From a checkpoint of a small self-supervised audio encoder (BEST-RQ).
Model: log mel input, arch ecapa_tdnn, norm batchnorm, activation gelu, depths [8].
Data: trained on telephone keypad tones over noise or synthetic speech, 39062 training examples, 61.6 epochs.
Rows from block 4 of a small self-supervised audio encoder (BEST-RQ), named by matrix and row number. Each number is 500 + 50 x the weight over its row's rms, rounded and kept within 0 to 999. All counts start at 0. Numbers have three digits each. After the name is the row's rms in percent of the matrix's.
After each channel's rows are labels from the 100 clips, of 14848, where the channel reaches its highest value: "peak on" is the class under the peak. Only what is clearly more common there than usual is listed. The data: telephone keypad tones over noise or synthetic speech. In brackets: how many of the 100, against the usual share in percent.
# c30: last pointwise conv (model.blocks.4.c3.0.weight, 384x384x1), inputs 0-95

c30.101 101:463543518594557511463473484502455441508604554462632549511512506493521502553595546518465446465440570491556445556497566501591470477512456555449404473458413433540566460451422402537544514520544514442454541432503527521404499514483535470593492469444582484487589456461498444447477481504530532494
peak on: key "8" (52 vs 1.7)

c30.301 097:569591526627461462570542436497529547516419522487649538422560497518559499537507434539559444434448484497476456492474467456479553456486429495437434439563536519502501409335500379508485604461458442498541476487478499492513458479469486576511548559457608451522511475413406515594441472481491467521
peak on: key "7" (29 vs 1.7)

c30.333 101:592523540507495549408530492291484528469531511434496431538531492470515511520472543501427498557481561524471509473506509525489507496547490507440548229496488527493545433497521500399522438568541472465676516480460618544516479536472544487547527505484483485473602532557373493496492478495535398437
peak on: key "2" (26 vs 1.6); key "8" (26 vs 1.7)

c30.252 098:484489505540554506441486623539459538540455475413411477485493551471490468418519525535532469461450540486524545589545496583501471515469461528472494443484623475479491493514513472537546451429508476511564432558527481552527537490559426589644518535526573573471488459605475457424488498506504528448
peak on: key "4" (25 vs 1.7)

c30.379 105:504465528544556526524470481501596539537414549549457528563477460500493464355533491508533415491515506446604671504493497513493566494545493562533469336516495494536524471604478603465494487478456457417574479432466648362504529480432436453596453499550402441677459588539436482415492576485575563493
peak on: key "2" (34 vs 1.6); key "1" (33 vs 1.7)

c30.157 100:432503463509489679466429515608538429552526543484521506490566487497490523431582505540409514510566521398478423575371444473495501398497524493480528497573483542498467513565489520528423469475474473485519539560463499532520565499531558588580502507426432478536498453514516473528521461375473509535
peak on: key "1" (37 vs 1.7); key "4" (25 vs 1.7)

c30.47 106:500557551159519506466421453475495534455503566562444423517496472458487530479464524486520439480543551523424470514511535470548529493492495511462471346544509472510534422496510464553497474513576521515478489529506496452482473428412599476443508505548380471494444523525358496466470482496468407498
peak on: key "6" (27 vs 1.7)

c30.192 102:518459546551406381577512522492475565513500420573525490539404514487611484587506557502455580508446534553527427522494488512514550470439440568497495445521499539506494488512478547491451467468435463490534494488467575427592571464476513521614439431547570577546540480525557580511475423396466556433
peak on: key "D" (32 vs 1.7)

c30.326 101:522550537473621535487506501563541495545483573460476509489548501411496505110542569506498469438527499517554550581483536574461449558496475468543486402511511444483462483172459518494447445506505487551553525500506431484430473540571459505419541549439618491548400475680410466593504483434450478435
peak on: key "4" (53 vs 1.7); key "5" (45 vs 1.7)

c30.241 107:417500449530561423524420580457417444532582550407524563427506520487621473389581508439477551546580494502486612457475390455511498496522468471423442434510482395523541497593521460591542451543574522690501512513465599427501432531467494495582513496444468529453448468512511513541600403549463425618
peak on: key "2" (37 vs 1.6)

c30.218 108:520562488505422427498456497528597499471485551446489564448591548393444587514518532504396528463495452542457643473470444411557611463582374513566456541456469512559485575614480527588483470500442487550424452515512490524569529463429492496353540512490597534510459467500472531472422491485482468453
peak on: key "1" (34 vs 1.7)

c30.186 097:478407577466502476441269518589467436497531458501472503520558420474404421482523488550441503524542488485496525499508518478512464429512392477415531464460472598543441494581452459500571511408471522496569517460487556535486431469475583479486514588525532523503537389518488515420484390466451483519
peak on: key "1" (25 vs 1.7)

c30.3 093:518444529394530572466471425543469446604496546411437420560462596507475534443457441480493533498503448554483403480565482535503481457522385481569506521483387523557528442475538637499617519493503419440462473562433428548471464531465600485493485484540545535504469485532442599348535495508531532491
peak on: key "D" (33 vs 1.7)

c30.347 105:526528543415424467501431470580538451506528490464527509489476530583571536528552528527531428483541516443546456465418427577481424401583397569579475435489447496477509446557473443525475448493471557408400503470505457444506523591527505450559541506484444461561461483449360507398445327479476506462
peak on: key "1" (63 vs 1.7)

c30.189 103:505530523343637576473465507449495509468558486445540477524543504539490499554508469520544416468522553447531562529495536294528485461478472494518461428521522524507479429406552414507508473484511461533406463496450515547436524464527530495414560493398411470521505530515437519549517554463483400453
peak on: key "6" (42 vs 1.7); key "9" (41 vs 1.7)

c30.13 107:425557552498506504519446422585509402420573525479472472446556550427518483506499446469481519395540545583478645540540382450444539455584460527527503445523556472656496442458456419480503489462493533471466508481492453476500566503523567522528517421438499573448588464506432508352486486476465456468
peak on: key "0" (35 vs 1.7)

c30.142 101:455561469469382576478495483479566509466550530467482420496609523377502538565446548484487453426547542374395545559527474508523472471525417529486458449487465431492590478362518392531449459554504474445464526478484513476510509491395527440549509519459518467434452428573440518367484513468468425548
peak on: key "B" (30 vs 1.7); key "7" (25 vs 1.7)

c30.69 094:525571511631414480539553459485483570475518545493487510456449441464454518577510455512485529454498535486445556472543458385608534426491446424517500403486454524545598483480531435478501539500487534489567528495524517479444585443528569543635464564430508484452440435469449444465512458454509505497
peak on: key "8" (47 vs 1.7); key "0" (32 vs 1.7)

c30.25 104:578586390319506523464486554480483474492491499474433583403436536471541535497508700425586413435478619519570543510416493623527448556504447445517473532506515475445510354528450373573467412474560478573311486454461566503436539478377513557559554487644425499400484504495483545501498434408569463452
peak on: key "A" (37 vs 1.7); key "B" (35 vs 1.7)

c30.370 099:490473501509407534502547422525487482459448449491501565485517562497494506679478593512441375469537490462662449571482411606509473478521438467616474469567394499569517467502460687540543513466477459524518477401436626499523481489435457527654500552486377483598428394501516524462438511456541464511
peak on: key "C" (59 vs 1.7)

c30.57 104:537529462477484455463549499279497474442632512436516526456610590508592471521501511503564471512525543435489423549547516252582455482467560537491522494493397450542600473592492481514532511473516548543446485494517468511460492492421470438477520530522517497506493458609481486451421471502454501413
peak on: key "6" (30 vs 1.7); key "5" (28 vs 1.7)

c30.123 099:487473443390406556412531506408596569521584522461418622464440491412442419619519563512489436535501429414364406542476468600482474450428484482481517493506481429516522474443513576488502462505529470507576449495509471616555510599404447508443513566516449472440496520628521479442543552527391416536
peak on: key "C" (48 vs 1.7); key "B" (37 vs 1.7)

c30.188 105:463630549515551495511522514502507520370519468529462531607475464469501477508526562614432537471483501464479565563467497451437521501579491526521549571488518494440472414499479457484496525543504570547549450476493509514505471484526462523431475594498507428482481456662496496444510432465480508459
peak on: key "4" (31 vs 1.7)

c30.116 100:575520463607588443494464522342499483487496519543637391553546529503519531558541512496546476485517471290419520510468552491483507540484470444495561367442403503546548484400506521558500461468529452491497530477405441420466512575470396542502469561577615578482463445568538497705537419465551447497
peak on: key "8" (57 vs 1.7)

c30.331 097:471510636447235449441522441677524483527477492493441493458530528434455471665471443508478478569554507574471527398469481555504557448532516519475473405569436443471476428665505446489439427464501497537434505463491541515569415477539553407480505515462529584511497518509437513528474471502520504563
peak on: key "1" (76 vs 1.7)

c30.2 093:518500498532614507595513469496479479510495525489511461562553452521433463610470503475501483578597467631508437440508565421509537462428461622465488418538770502520449572602476455485484481453475504448497526564445586478603488491552512487655511570469577516533414569369420495358508528525496452462
peak on: key "0" (71 vs 1.7)

c30.337 113:443541588540529495493468392511516487470448498383488664467553555463402451536488519546488558539522472547480479473575517557516514516509418513482458556494508478512509478530499448463487527534449507553551442484523498449392571491454559382528485534464502526499527529509557408563480471430500485496
peak on: key "B" (25 vs 1.7)

c30.253 102:555495537488392523508530582557579507441398523455471547501461513383444418604444736507497506571486483646403460479520519601486559462597535647551483415444314632449520550480540564533606465422552536435503555495629549487445512512449579543592529502470544537562459395434492515496533573484508514533
peak on: key "D" (31 vs 1.7)

c30.341 099:482496545520562537462510528430593416511458564512471415498523487429550518441504538543505434511551519473513490457535432453550522484425512543478455500507484396455476482549399466592519515544552452551477486534445510419567522506460402450477468462488391528520588569535450532449426469522472486578
peak on: key "2" (27 vs 1.6)

c30.14 104:523530477520512458518545483450502500506443435402470420587618504437557501503528490501510450489437552517413546522462538471514507437447515470469508491398522465432564573491511525584521364567359460403524507537455435479545629627511502553531583516436509576606488483507447418468532401566476431520
peak on: key "0" (31 vs 1.7)

c30.156 115:520520509523479529571503550504496549453584498504472445586491564478518462468508474551452484500532517532504465553491456458566417533488478571520541452479469455475528526516501484492519481570455497492458457467446460493530514508508527588480461491441447477575544372478464466405490450432486405524
peak on: key "3" (26 vs 1.7)

c30.134 102:476453565499512544618470319495459563456493469489443402399408553462500405512391515467453542560425623413443388466490497512466458506529374515542508606527408470452539494438499437545580548518542479483529502467562510438492518474484456495513501515455521571474426477582516530597479526532394504448
peak on: key "6" (41 vs 1.7)

c30.79 108:534461534487437459500547486503476623514427485525486577536500550459474473463503460472502540611486467493425607457447518510459499500465477522489528503563501462484492434557526444488462522436454472426471482473505536466527570523513557486482499503538580441440454454425409448490478593453487449460
peak on: key "3" (26 vs 1.7)

c30.65 101:450535561474376463442502480428519443533609405454505555546563422392476511565400594415495640528550475603465502410443469572549430511479502530506492381505292506489488528469572674416661437469475413494512511503434513556437458523475547424577545562433506534467417406457507640551456531493489502542
peak on: key "D" (51 vs 1.7)

c30.44 102:455510541500481524566462524539559610478511567510540476589502432447537458547508500471481470506482515491517471557472465558540496523495450562528480511501466576561438482286413618418541457457497572494471506413446453479444593500462508451480542503468538500528483467558562537571519480509470521468
peak on: key "B" (34 vs 1.7); key "C" (33 vs 1.7)

c30.262 099:496509515317352466474440471430473541458536559493450512429562438510495491441433521501541467528487575290379440575492452693462523464497446423539444555479731491493522463556588431499534456582566518526485511370505575511439504547494499415556571519517479487561502484632373488491481442554356554536
peak on: key "B" (66 vs 1.7); key "A" (33 vs 1.7)